A small contrastive image-text model, trained from scratch: encoder arch gmlp.
Rows from block 5 of the image encoder of a small contrastive image-text model, named by matrix and row number. Rows with one number belong to one neuron. Each number is 128 + 24 x the weight over its row's rms, rounded and kept within 0 to 255. All counts start at 0. Numbers have three digits each. After the name is the row's rms in percent of the matrix's.
After each neuron's rows are labels from the 100 images, of 14848, where the neuron reaches its largest size: "top examples" is what is common among them. Only what is clearly more common there than usual is listed. The data: simulated stained blood smears. In brackets: how many of the 100, against the usual share in percent.
# u: gMLP up (value half) (encoder.blocks.5.mixer.u.weight, 384x192), inputs 39-77
# v: gMLP up (gate half) (encoder.blocks.5.mixer.v.weight, 384x192), inputs 39-77
# out: gMLP down (encoder.blocks.5.mixer.out.weight, 192x384, transposed), outputs 39-77

u.288 114:114153124153133150115109111152143124137148122140168093124122114143150072106126138162120146137109122115137088130126113
v.288 120:121169093152112110095107111145134064117132110157134105127122111106156141121123143097133127143133117100147166171136104
out.288 115:105153126125137141113116142160134117121132104121124111119132128154122143105137080161135111130093141113134136117136105
top examples: small spheres (100 vs 13.9); crowded (83 vs 40.2); no large cell (37 vs 14.4); large cell: round nucleus (35 vs 14.9)

u.10 117:131130117121101112108142117129140122100128144129103150141141111107116162116121140094154132108095127126159144163121082
v.10 135:123121126150134146075090118157143119119156120157113132124133145146134181135110114144138166103101125117162145177129138
out.10 120:103116132124120135132155129144102136121114091136122168135133120128151122156131115128136125100064118160163124143123086
top examples: round nucleus (82 vs 14.9); ovals (73 vs 14.3)

u.39 056:126145102126176169111113155154134159169156118154135142156152135159129147121119113132159121101164138171156125149152104
v.39 063:116122059099139110104064123145149069084130110108130119105091134100166182105148095098154138132100139115127195153131144
out.39 048:149095167148144142098159099111172134151133133145141132129139169147155101079139155126156143141163125117085149118104145
top examples: small spheres (100 vs 13.9); no large cell (61 vs 14.4)

u.230 080:162165138133118091112112118118134098131108112138093102130109142093143093084150152122111137160153101106088188167150129
v.230 083:137120135120095130124141143135147123090115136118113149128132139149105136137144114152134118142108105111135148087118121
out.230 059:138107128142172106149130136141086146145137123095135103143087118109144124140113150117101165118148120169160153148176096
top examples: crescents (100 vs 13.9); round nucleus (68 vs 14.9)

u.188 077:125129101120131137152138146179126151146076121121133140071106132166098124127137131126138157130099123122162153083113106
v.188 051:104098150143130159132174125133125138128182149146133155097132155119139119108109139145130139115121137092125119172128129
out.188 063:111118094146153113148131098150097091122141129114130069166133166148108150154148148090123123084165132088179121114113122
top examples: small spheres (92 vs 13.9); no large cell (80 vs 14.4)

u.163 068:090152089142198113138114129115125120140145166085134120100110116112126171140145140134122145103142102139126120129157131
v.163 059:144152125155147146125137078099128134071133144111084153169130130110130103134126168125115122159117140119138121161123103
out.163 064:127063159137161092152161140093104141152135125130103143142115124145130145175129137104117130079176146141127097142121114
top examples: spiky cells (55 vs 14.4); two lobes with orange grains (39 vs 14.1)

u.73 068:131114064113135113168132096141134083148168133114113125145116144119163140116127134115163113129132115096172110127095127
v.73 087:151118159146141141141137106102131146102100163126133142125121108105131165159133165113097146081139115115150121110111168
out.73 076:128142143118118117100149102085124153113123139101117158121079097128113112109150150114117113085143143127100108124131147
top examples: discs (88 vs 14.7); band-shaped nucleus (63 vs 14.3)

u.121 100:130159110122131117101081089109146107100120137129125105129130147089169182137101142141118155126131147108138186150147136
v.121 119:123113110152079118099126104131122111091146099128080116166163108137106124120109120121141151111104106117127129159150076
out.121 125:130072168157150135108173127099138136129132116138110153149121105130114155191135127140124132094133161185148145126099122
top examples: round nucleus (72 vs 14.9); ovals (66 vs 14.3)

u.80 071:157111093150143139131129145137102098142159122101152136104099136135169171171126127121133147122139137120145205160128117
v.80 079:160125119091108153122136100086109115087131152120090179140118116125168139169110127127109114149151110098116164158119116
out.80 057:144137109142150124123124148097100137085140159083133144128106103096115116115121163091125131143129107097135119126128112
top examples: discs (98 vs 14.7); no large cell (90 vs 14.4)

u.314 088:152117135112129126078130145165110144120120135127178139091100098121101163142104134104111114104086135128131142133086149
v.314 094:150122158122124100087146140100120129114100149105119149081122116088122133121071148097143138090121124156123101129122141
out.314 082:107130127145143114136112137127125115128142140096115152154154144154151088145128155121110126130151087076110132109141141
top examples: lobed nucleus (75 vs 14); crescents (69 vs 13.9)

u.234 179:100153081132123138106111140148125076170105104152158076139148133144115155086154118137140126126109156133164162144166106
v.234 175:126126131142140146068096141151164127151131095168150136124144147150120137115099111168131132142114161123143115150110150
out.234 221:134114154138140162120136156127145146165133093173142118119129117155129153140157091143119136119095182139116092113111110
top examples: small spheres (100 vs 13.9); band-shaped nucleus (67 vs 14.3)

u.260 133:133152124174137101137171092124111121082151160084087092148105151112139140134117189144136130129132069101116099126128152
v.260 140:112091130119171107126189136139103167144140140128127112139098124144125082162152121106131132096152122140152100127144107
out.260 130:184186132135091146154114145115160134146140138125155140100139120154124129115147129187103122162147135065105113102141157
top examples: lobed nucleus (93 vs 14); discs (93 vs 14.7)

u.318 098:086141117150115128118167086115153115134121115114111139145121153141095111132158134108178125122132115137139151126147083
v.318 116:102117147140107140091120107158136133130153109164130109144126149126089152159136117136101147093096154132154149126103135
out.318 094:122139149127136144121159142154103130126133088125129158128138103135134130144112103148127132110089125153144147144106126
top examples: round nucleus (90 vs 14.9); ovals (66 vs 14.3)

u.310 072:117109101117151114136138111144097090156129118159130139114111108127178111108089110120185142137125104133106137144148141
v.310 073:105102119155107109104132076145157107066197132145092147156104116119115151131135133147103161117129113119151123173166144
out.310 052:147156135111112131134133121097121125116123139094175143128115113151150115110139150099116143143135110082141106116160126
top examples: band-shaped nucleus (69 vs 14.3)

u.331 114:119093114096120143137121162171141110194109109160141116100118113143117139115126106138183112116112153158110159129157129
v.331 092:134145121100134133165119089105117119180134149148147112087105135147134138095117164116127151156167112118141150143153134
out.331 084:144136112141131103128116106132123138102136157081116122139087147094141140139124153092096158108157107116082138097112150
top examples: crescents (100 vs 13.9); band-shaped nucleus (51 vs 14.3); dark grains (40 vs 14)

u.211 144:092087107126141108112134106152108122091172139126119094152104140083132163164099104131153115096116145151150121158125157
v.211 152:087151097133083125079137104144140104095126099118095124171154121145114135088132137132161130120115121122152111168143099
out.211 149:135069132114113136126153120103133153144137153143135148139089119121135139167141117103128139095127163161177123122106104
top examples: round nucleus (100 vs 14.9); target cells (48 vs 14.6)

u.323 060:091125107095146110154131170137165109160118100133150176053106131154115129114093160136179142125133115170125165129121164
v.323 054:121149100090130139134099136139152112088182130116113139092173160117133136148142108105168126095149118117127145117141130
out.323 051:132148122173127138132124095097154125108154073135129086131157155135100139126144136091111172106137089124116120116133120
top examples: small spheres (42 vs 13.9); band-shaped nucleus (34 vs 14.3)

u.280 084:110138149133172116130115105118112143131141150110128120154108123089172127153129142136124130090142145126098135137108172
v.280 081:097120138129100131089132149148133093091134115140083151154158116130103128098147147134151128111121123157171116158129098
out.280 067:102098143124157132129118112138125128136106138143142089134128107129108130115122089093120131121110106184191152134140093
top examples: band-shaped nucleus (95 vs 14.3); crescents (81 vs 13.9)

u.36 092:104121106106122118129127145123089099104136146107125107126146132112125143136164096101136116099122140137139134109125105
v.36 131:147116145150098173115102148108148135097119119168108166094168123179124155135120128170093158150108132129106126121131165
out.36 098:121113142147148097138129102133111123134114140122122112149142139097121176165165113091127120116117101116200121126126109
top examples: kidney-shaped nucleus (84 vs 14.4); teardrops (68 vs 14.2); spiky cells (32 vs 14.4)

u.67 102:114116108107143124134103157165154099159087133161151123119133099133125149136088072120149120146086172115113167152118154
v.67 086:136135116130121095150130110119076101153130145146181113094122100140131134136114148075146164118175109128146162176129131
out.67 113:115123102111139082135130113156100131134166178051113132152121115107128099147143123086119111103167110135109133141107106
top examples: ovals (87 vs 14.3); round nucleus (44 vs 14.9); kidney-shaped nucleus (36 vs 14.4)

u.321 081:075099099141125133181158152161122150102112122130116124136131148131087120112125117102175121149103122116149112147139113
v.321 072:173147101114092126123121112082112160129115141120127208136138102129164125133160119108108147134111128082060165083142140
out.321 074:082133137146167111127142111133112117134118139130117081142092156109084117141126131128154133144131139093178133124111104
top examples: kidney-shaped nucleus (100 vs 14.4); ovals (72 vs 14.3)

u.367 103:097073097109152119152157114116098139117167152136101140150123177072124151158086117164128129126135115118143114154121153
v.367 119:094169108145086140077119105148146111078136093143063143169169113159125167098135113116121137127100102141120131146155110
out.367 075:136070144132133108131168123096119141135147119170126142139073118115110159140127148124117139105153166192183150155121076
top examples: round nucleus (100 vs 14.9)

u.35 073:201170137079169162133115148144123103166134133110157118107132108133117106135136138144105135163134148097102114113081157
v.35 075:139148119110170133115141117174107133153124122140134100143119160136082161151150102137123114098122132101127120123134168
out.35 078:144126120117089138113104137157134140146141148154152123112150096150113132127126127136100143126136126121133134109126136
top examples: band-shaped nucleus (43 vs 14.3); no large cell (39 vs 14.4); small spheres (37 vs 13.9)

u.151 122:156136114122113123107110154134105131133144141132102115097135115131129130138094181179100144107108088120094110152103152
v.151 128:097109143112116147100165172172118178103114139144138123128137162147081071141121122145144114119117150154166126112136129
out.151 117:095130094105212102152160117128072140142121134115140078150105145105109148137158117115139108126146130147168156128123087
top examples: discs (70 vs 14.7); band-shaped nucleus (65 vs 14.3)

u.180 096:118089158130076138143164151111110115096095123131121107140153084149114108120170136090127118134147117099087101109099127
v.180 098:123099094097107149128142120122091109136138084116122151129134139149122124166165128142110102166124116083139113169124082
out.180 070:095141094117155093162143136145107109138147146103137064138133127101116134117113094125163095157147111065150128108140115
top examples: kidney-shaped nucleus (100 vs 14.4)

u.232 060:114147144099100124142137158123109122155117113139102110163124146132108113146113135126107119135151113093121092159149153
v.232 068:159133146146132175097111113096147145132142145148116131119129142145147152167114130143081108114130102080132132098119157
out.232 049:115161137109153173129140122160152125122100132118123124110162169166162118087167116114120145144146143084108161142117116
top examples: ovals (93 vs 14.3); no large cell (66 vs 14.4)

u.56 056:097139098090148135119133154126139126121114150071138085125113093114149132162149116125113100129140123137114078118111154
v.56 072:111077132096126114121124155130141153107076108122105145120127153145119113155097104166102108142144144131112128079086161
out.56 051:099141095123114140118125098113116137140139122127116108140127111129135140146123168123136151125119106138151142139149134
top examples: two lobes with orange grains (96 vs 14.1); small spheres (72 vs 13.9)

u.130 119:121095106108150107129134122142084108184138145136167092098124124102111129158133118088143121126119142162139167127146100
v.130 106:135143109142126125101099111134120102089157145131068193152169117122136180152100129097135160129111101089107164159160121
out.130 091:115152146135092151134146118130094123095130124104110137124112136114112093115126137100120125155153090127116136123143137
top examples: crescents (98 vs 13.9); no large cell (98 vs 14.4)

u.295 113:112076116117133123121161166157144151139143116124142107153126147109110130137115086128116092096073160139152123139131116
v.295 087:121116147149139136064134146149146189134125122147150138128142124174125101152143133173105145110063149120099066096103146
out.295 113:099160106135161129135100109140120105128137150091139098128147122125135114105128117093134127146145085105127137148146092
top examples: spiky cells (100 vs 14.4); no large cell (49 vs 14.4)

u.65 111:107127100133151098129118100145120124080168117134125084160119127109154148129099113121157122099140123159141132137126131
v.65 110:091158095151097140079139112147125100090151093129082114152158123132101121092128132136152129130119107149150113171143090
out.65 107:139075156127125158113159111120128144135124162157143146135091133135127134159148124107127118093158164175168139117105126
top examples: round nucleus (90 vs 14.9); discs (70 vs 14.7)

u.84 112:168127156173143118084110109095131129096123137134095137142155088105147184162085173098099155098121113112149157163106101
v.84 096:121128102079114143132102139139152126150133143146145057101124157134147157106125139177115129144141118088109131105153175
out.84 130:133155111091105129132093144164112128122153138118107067139125152149140133115099110166132116149122145122076105110152167
top examples: two lobes with orange grains (65 vs 14.1); discs (46 vs 14.7); crescents (37 vs 13.9)

u.11 132:117130100113106141125124072120114108104192135112112161145107137100120163100152130108121140157137098119149153175194124
v.11 119:060118089094132123140163109146143078134163104144148100120107147117113104110151122108194126137157122147180149172144129
out.11 178:131155101145139112126102098108097122100110144104121121134152111088172121114126167125118156159149063090139157127141127
top examples: small spheres (100 vs 13.9); kidney-shaped nucleus (98 vs 14.4)

u.94 055:116129123096143114155112140134127114109117105120083123108115121132138138128123107105170139147163157151095131101109105
v.94 063:109104122176148136093112116136116093090146137131108115101121141110136198142126122103146136107107117136136169149140131
out.94 051:129104154110112138119135105108118163135145118165138129143144153157099128177180086123106125129164102112087135119102076
top examples: crescents (75 vs 13.9); band-shaped nucleus (32 vs 14.3)

u.244 095:155088099091117102170131106117123111126105153118121138121123112133131115187098122131127105124181105132095126126155142
v.244 115:113102139126128138115132137148116119177110119163120063092117142151100155151131085110157131104127161127141118157132119
out.244 104:123133148113120151111129144143158140106128121161132159123117132151118111137122139147122130126110131150062117155103167
top examples: crescents (100 vs 13.9); no large cell (100 vs 14.4)

u.334 060:161117166106117143142110140114094131144129132127121154102118092123148110094126130134080152128128127126129114100150124
v.334 061:111178114134132095129112128129135103086107132126115136122135128124159176112131116134138145110066123125109193144181119
out.334 049:120146087098081113121121130153079148143113144074138109147147153157139169101186111152127127115118113129130143125110109
top examples: band-shaped nucleus (93 vs 14.3); target cells (81 vs 14.6)

u.208 055:121130116138145126134107117106073139123103148124117128111110110137147101132117179149135106177110163055123142101111122
v.208 076:108125093141131125068121123148153096114173130181124106124109144132126136117125090092141144094090123107138186175167128
out.208 051:142106105170120144140123150123129112131142166131110148159150119084103149113146104124123130113139090095130138135126121
top examples: kidney-shaped nucleus (100 vs 14.4); target cells (67 vs 14.6)

u.103 058:041149120105162136139135145135149108127100143130162086095141152143144133129155163092154143105141153098132141176144134
v.103 073:108079112112109171141126133146129076120150116173123110117142134136102102113165126145162078121129160165166121118118130
out.103 047:117109145101195121134160109109046131133135138148118144127127138159133156119133122169114122110153141154133137149107118
top examples: band-shaped nucleus (58 vs 14.3); small spheres (33 vs 13.9)

u.113 074:120085099135121131141150125133151135167120133120135129152112166121111139125111128139145132095119130161137082120132112
v.113 076:153125135114096135119132075100140110104115159141128152122113122120137097157120115123124110102162114128121145144079119
out.113 060:166154161111087091154134169129136122121147162140129171136105142130165101142129132099169090110133101113155196106140105
top examples: ovals (48 vs 14.3); teardrops (42 vs 14.2)

u.26 113:085156124125145150109110171172148127172105107141164112093136129153121148113123063172149136114074159148141149122157135
v.26 067:131132100140117137158134103126113126099081121111157140121101090119131109132145179121105136153127090095136103139101113
out.26 122:126115111123142096142157099119093121137144170096139115122105131099135066137141167076128123123197075108170149134142110
top examples: small spheres (50 vs 13.9); teardrops (50 vs 14.2); lobed nucleus (35 vs 14)

u.189 055:082119133122136091147141171094164153112135136083140120091120117124103120098102173156151142142126135112145140136135102
v.189 077:116142090156104141098110110170136112085148121137076163135183154132113152125136119145117132160105110093130120166156085
out.189 044:115139161125147125128136114117121143124178099114143144135091100177116110113147135179142079138137175128126115114129144
top examples: two lobes with orange grains (65 vs 14.1)

u.360 068:112122167108145152148143144170119138116120145131126120130104149142097120155157101149127138124130119146100190093099152
v.360 057:075131094139114127132141079135105126085123129105154102120135079112152137153120131137122156123131118136150197192150161
out.360 061:160107156116149140133171143121135121110114161088141124081092113115122105157103127105125098119134116162110146129103118
top examples: teardrops (54 vs 14.2); crescents (46 vs 13.9); round nucleus (38 vs 14.9)

u.66 092:115105145131123142118157118136154143139105126147080145148144107139119146136114133141170137143136122139094140126143163
v.66 115:127131138136103138104141155124138122096104107160079124137127107149127145109099131141131156122138137142125133176121127
out.66 121:105158110144097108152127146132089129134111116123104145154107119139149130133128143163123129141135122111046126166128118
top examples: crescents (100 vs 13.9); band-shaped nucleus (49 vs 14.3); dark grains (37 vs 14)

u.184 079:148109155158135148104112145110149130103065138121152141132102093141151082129138113128122148112126149115069104092155148
v.184 064:141151113157136099166137137106148115069123144137114133087138154152103095106136136150109162139141121084074125167156102
out.184 075:132107132102128120105144124140126135167121099173129117107177124115079126171113114128104127124157116139129144140103117
top examples: band-shaped nucleus (96 vs 14.3); discs (66 vs 14.7)

u.263 116:107163090105130146110092117163145116117165148132143078102170133160158163122105117176130134141119101128082134128147157
v.263 116:165102119113092124145108117099131126107089143134108187139130146096099119100129135101113095123120170147152168139140129
out.263 114:073104126111186135141124136158117131114121110153119135119173129157080118146104094134133111138100138110168159135126099
top examples: discs (100 vs 14.7); two lobes with orange grains (56 vs 14.1); band-shaped nucleus (34 vs 14.3)

u.219 096:163108182083130154104133128160135138166092131151138107109121140155118153146153119081111107086139170104190171111094163
v.219 086:120112139111154147104109148160129121135143115132166096133108132189136131107148090102123113111158133088122144102132137
out.219 113:187120130124079144122087092088157125166136155151147115107122128111158116124126148092088120109137146123111136114133176
top examples: teardrops (85 vs 14.2); two lobes with orange grains (83 vs 14.1)

u.299 067:087086186115121102167148147142113143086126157112094108161143141109133108159111095119159101166131156108122118126135122
v.299 065:097133120175121126090132113166141112068142110125096115136154146141111168129146115117152144148124128145159111182098091
out.299 070:149102161113120135118173128130138153143142132165130167107089122113139160179123134118111127092116130167123133133133128
top examples: lobed nucleus (100 vs 14); crescents (91 vs 13.9)

u.46 133:157150108084105118165107138135143087149119126146118147094118121139137163099086157138150125157152125115096140158153143
v.46 120:106146123103137132149127103127141087174139114171128093106121132151117122102125137124189148138151122126130142152151153
out.46 129:128142134129130099133131117121087136123138131112131126136118128095139136137128165139137132136158084119102130154134140
top examples: crescents (100 vs 13.9); crowded (83 vs 40.2); band-shaped nucleus (41 vs 14.3)

u.215 106:131116104125139126095092159158162141198125111156173116086122119128127133072128116209133112139090145118141167149171129
v.215 114:124132119100138145105098139161124101145152088138144136116151176129089112110108123188121124150108143117124128170119146
out.215 123:127130133160140122128122122135134120127144113131126139134162125159128179131158101135129115127101143118120092127135081
top examples: small spheres (98 vs 13.9); dark grains (83 vs 14)

u.378 121:145100133128117148119127150168102102154103104168131097110138098170127115140132109137101115113102167173132123131118160
v.378 099:129148115089105168130099163111105121120149117117145133108165136135161154131108108201113125173090142093088102141118141
out.378 099:116176115127137121143104135171130131152127143087138091131178153168130161109117091155132119165126133068143123118145120
top examples: band-shaped nucleus (75 vs 14.3); teardrops (71 vs 14.2)

u.62 091:105131096142133110131131149106119153119145162106109141124113140126136112105125131132153129131147087141111053125134110
v.62 076:123153116145124157099065098119170124097160131122134112120150126150158156102111166152102137153126115105092136130156179
out.62 090:141075137106146116113190121120137130120111125152136133141117123141106090160119136100132121096159137143168123129113140
top examples: discs (91 vs 14.7); kidney-shaped nucleus (63 vs 14.4); round nucleus (36 vs 14.9)

u.197 071:129101103136135146164099121128131126158151106121141169098088118125130111128131126129087165119146136150107114115197155
v.197 075:105118066134122116142120089133127107109144149108102123150124167110113156121114155115125091165149119111154143147155137
out.197 062:098134155102161153136138089089134140114135143129107101105132158122122125156142150114126117153172126111180125145131118
top examples: crescents (100 vs 13.9); two lobes with orange grains (49 vs 14.1); dark grains (37 vs 14)

u.18 112:141146125127079151086093136109152118118096122133151122091144148153133142118152134168104156098094135105105153115126141
v.18 101:117108163104077139149115145120155114090129116154135136089141109131149136138099105134116149135115133136098128167105145
out.18 091:123125119127137138120137129126139126128139089134132151129137106146130123133124099127119137118083121122142119144140110
top examples: spiky cells (98 vs 14.4); two lobes with orange grains (74 vs 14.1)

u.236 081:116103147134094143116110111183128166115126117181117151183179094156128148124144140119133126137087128153151145140123094
v.236 091:137048153150121078137157095119126140129103171112111084115089122106096115166134114120117148087161102112122143131117145
out.236 104:130137134106094151110119160149139156134149137104121147123124097131149152104126103139134097097090139158094151112137143
top examples: ovals (91 vs 14.3); band-shaped nucleus (48 vs 14.3); round nucleus (39 vs 14.9)

u.351 073:143130134137167137155152161158154152168119152129113124106129165128147099135135132143115110153145173130103137103138149
v.351 105:102151114141113119104110120148097113069191114156082162168155166145118157142100124145150153136102092092148105156175100
out.351 071:111068128125140091143173152144117133117142099143113137139143115109114112164139128102107107113125156163164124156096103
top examples: teardrops (62 vs 14.2); round nucleus (48 vs 14.9); two lobes with orange grains (45 vs 14.1)

u.273 069:105142099106104096159162109134117100130162100118097132098100138137147111118152151115143136146165080124140139167141131
v.273 093:140141117156075151098127115134109121073140092135082159160168178144078121120141129140119129123107121131123091137112113
out.273 070:146135124120133149119150162089140105126126105099123161138115130111110114134133144070125143162139087123173118109112105
top examples: discs (95 vs 14.7); band-shaped nucleus (33 vs 14.3)

u.319 167:094151134125148159080113142166157116172117097154179110106149146154123135111135099159156130137080157115144130136129132
v.319 115:128098140183153130113139083128114198088134137127116125172133093114091080184126144123095139105149099115185073135124108
out.319 184:128116130129148101144135077101103129140134172086129117141113131093147118152121164076133127137172071112149144128138126
top examples: spiky cells (100 vs 14.4); lobed nucleus (33 vs 14)

u.118 129:162102160123159132131167140132143110169097132140134125110111136134106148176112105105127155101128148115160148123138156
v.118 110:127129107112116128140106121082115135075155138096149166128125096099192081119129130131119121129144120136133125136151125
out.118 120:135108136111112150131128117129116146126119169092144125122106149135109118128134114090126109152144142105127136110138141
top examples: no large cell (72 vs 14.4); teardrops (64 vs 14.2)

u.325 076:103104131136155155127122129118120114115119138130085100117155132104155119136156113129161125151146125085145113133117169
v.325 080:118122110111112155105124132130134079120140136165111101145139128096146155092146132118137141126103133124150166162157133
out.325 072:171066152130134113120157148119120178136140139143122155124068112092142136139131147101107149137127112183119161112137121
top examples: discs (71 vs 14.7); band-shaped nucleus (66 vs 14.3); lobed nucleus (33 vs 14)

u.190 097:126140166155132175113120147130135141158088109161145134125135111158141126137114123111137143105105159151127155118119193
v.190 078:124166112147171068156115137142109164114138130136134081174141124110153111130116126128135151094143112145111138131111099
out.190 102:100063132139141095133178106118091126109167139131108121126122119107091133144125102076125107083124102150174124144098082
top examples: band-shaped nucleus (80 vs 14.3); teardrops (33 vs 14.2)

u.261 049:173182135117113122127147160153152113121140134097108132141152134130126117118124130117147123118107135055136105074172162
v.261 054:111132125122143118114134170121141116148146130102155104114133137106129172100130086117159132122088145160141144094156143
out.261 045:088148149116121140156131079146111136143138114123083144154143120133179145127108128124110141115123130146180130123103112
top examples: band-shaped nucleus (47 vs 14.3); crescents (44 vs 13.9); spiky cells (38 vs 14.4)

u.75 189:157135159162144117120159126089116180135101151116113139122083073130152089138127144109132168100145118150078095105131163
v.75 135:163155130187174093132132123124126130159116152107148102076099090184164098136116147121160183105149127119082100128135159
out.75 180:122089147119119139086142169136122137127124097164128142140128111149129128147125106134132117080094165190163143143108130
top examples: crescents (100 vs 13.9); crowded (74 vs 40.2); two lobes with orange grains (35 vs 14.1)

u.265 111:153190107134167084131132118100095132125152130087128113141106118105151160113096167128118138110160097119093130121169126
v.265 113:134151120126090163117105138140157117103118132140108106137168175138110166108130123196107131140124111078115138096136169
out.265 123:100152077101130105121103177142105144139145125108139133109138152130142117094110135157151106139131133146103148123186116
top examples: spiky cells (86 vs 14.4); dark grains (50 vs 14); two lobes with orange grains (48 vs 14.1)

u.167 059:135111113103143126150150134165125126109131120174102119116137166112109123133108106130118105144121118068160107102125178
v.167 051:149107154151107138112101146108147201107122105160107144157122101148166115147142124109090089135138130158095104121123152
out.167 047:145076138152105138095135110127102097132135116135149109114126109143135122121159111129113114117132157140136133087148097
top examples: kidney-shaped nucleus (99 vs 14.4); small spheres (66 vs 13.9)

u.52 052:082134153121120111097147094093132122081132145133118129112138149120147133112131127118159170107163150141073115155111123
v.52 067:083151098128143099115114112131115102083165130147081155160149137105170188113145126133139116151087096101136116188153113
out.52 043:099074153146094120120125125110225115137106098131116095124123128144129094112145151099143146127097149114152129116144139
top examples: spiky cells (93 vs 14.4); no large cell (35 vs 14.4)

u.358 090:143094155145106146130163112105145142106120158132120132127122096135123075166149116142118129114141124122116098089116084
v.358 098:125088161139131149097118117137136124124112099157120106128139111157072111157124115112101138084113162098144117154125112
out.358 099:147129113144088141092095156149171130148139131125146149137124113140163153107134132155126140151115116143071129142161188
top examples: spiky cells (100 vs 14.4); no large cell (95 vs 14.4)

u.327 068:151096097131154091168116128113142098133135154138122113117160136138125081132135118134132139128138112151118128119099131
v.327 056:126114152157121102132146107115102118082148157099083118144122120147125161138142119112081157123151105114090129110118144
out.327 069:174127144136111139157139136086113161104143107117107147146131107137154157136104164132159138147125130096069110097109131
top examples: two lobes with orange grains (100 vs 14.1); crescents (35 vs 13.9)

u.301 074:168129146127158109194129139148118163129139132071121119129113112147127103132116113080142139081147160137133157123122158
v.301 066:123137122149112154091074133138136114119184092147103130123144119172143152107136123185143119162104114111137119136160147
out.301 054:096073140128094123099165072131152166117081132125126084153139146113114160118125129099129116114106124119145114129143108
top examples: lobed nucleus (100 vs 14); discs (100 vs 14.7)

u.20 090:142135111137115113135176147139151193083111123116104124096121100116135093123103138121105153146154131129149109148124138
v.20 077:109105142129160128145123150175119158085115106132100121148148185126041100141140110157117092141113118118086055125085131
out.20 077:083153135121167127122135124122122116112114136129123093117102129116095099131128119118151102137147141115169113120130096
top examples: spiky cells (100 vs 14.4); kidney-shaped nucleus (50 vs 14.4)

u.150 071:077168128146113140135154115169133144111153151102082129138124131131145107094138095125152128108120095120109106154158098
v.150 074:095164110141121130091136114156150118096127090134068145151153118132116162105126144141132150127134109106150131150136106
out.150 078:106133152135116133126154150153132128108147115112129163135078133136159126146148128156099135129131128146067095156129133
top examples: round nucleus (66 vs 14.9); ovals (38 vs 14.3)

u.229 074:125167127152118099128062138137150083147150114136107095107098129098156164131128136139112163116137127133091128140148145
v.229 067:140145120165157117104101099140132083126117117165127102141144119137116175182129130116138132132119125115152142161124109
out.229 075:120093160153156141111189138132149152130107123134122142133107098138123092147133101127122134105163124171142090116107126
top examples: crescents (95 vs 13.9); dark grains (43 vs 14)

u.326 131:124072114155148100132159131149110114125157134123108090154134128119102128125142103107147111088103150137125153152156124
v.326 133:084149113112117134072141127158126121075159095150067126145148126152124210093101115153141132131111110139134111173133123
out.326 119:123115146114139136127160153122120150154120113134143141124105109152141126142121133149115125099134150174129129134129096
top examples: round nucleus (92 vs 14.9); ovals (90 vs 14.3)

u.187 130:139156118152094147134092123105176134097124095128119153142148105151143102077144150174083153178146126137067116120127154
v.187 132:148131159181092140110131144104155170112089122111112140127125084134144088109131159138076119124136109144112056076108140
out.187 156:140129140122105168117117135133164145130137123137113149119105114125157153126150139167128108118146138151102126132153180
top examples: spiky cells (99 vs 14.4); dark grains (76 vs 14)

u.237 116:136151165185089132105120127090145171127131122106123148165147117142100104117140121153106109113116125079149073097105133
v.237 117:087108140136096140107128110154128164144136114173112098148141133162107155145100104134138125096109134148154117149139100
out.237 122:135147123127120130118124133119159119134127143102133136104114133158178188123128145175120129109118121148033124127135189
top examples: spiky cells (99 vs 14.4); round nucleus (61 vs 14.9); lobed nucleus (38 vs 14)

u.68 129:097152129167156102126105131141119108130156109112112087120135145126141154124098127134175132143097142116142095163117118
v.68 123:141110117132121122164127144085116113095136158094132131099107118073162133092107153126133149145129129131105130162106163
out.68 160:099154091125126148127090136169108111120161107133137114123164148155122140116140096149126137156085135091137127112150121
top examples: ovals (72 vs 14.3); round nucleus (66 vs 14.9)

u.336 122:116104132119108134135175128121094104129107132125107104137138107136102150134193132099128124139125127109150114156094082
v.336 103:109068103114103121148116135110111127126108107095138142120115154162113103152157094160137114174128146082121137159115075
out.336 118:096135089124152092150149135149084119109163155098134073136114152088102153132145123102138122141150101094154154126145099
top examples: kidney-shaped nucleus (100 vs 14.4); teardrops (40 vs 14.2); spiky cells (35 vs 14.4)

u.87 078:122110136129152129103167166137149132162115117149185147102118127129132158123122100133129108118100185154173142116159138
v.87 057:144138084117127125125181108122096174107178177123128123109119142122144129110120150099092148130155077104135121163124090
out.87 098:146141114102132120162093115129080126109145172100121093144112148114135096122141136075107126132135121106128103109121118
top examples: teardrops (88 vs 14.2); no large cell (57 vs 14.4)

u.278 104:144149102149107124115121084092135085105140139126110129134178143109131190122125124121120114143123116083161167112125117
v.278 091:162144144139129153121147097114110088121103128147119132130121127110110150135137129091126173110140137123154145141117095
out.278 116:097109117143163107146148160114109127127144121128098108159097154122117102128128131153142106126143129129118118132106102
top examples: no large cell (100 vs 14.4); discs (99 vs 14.7)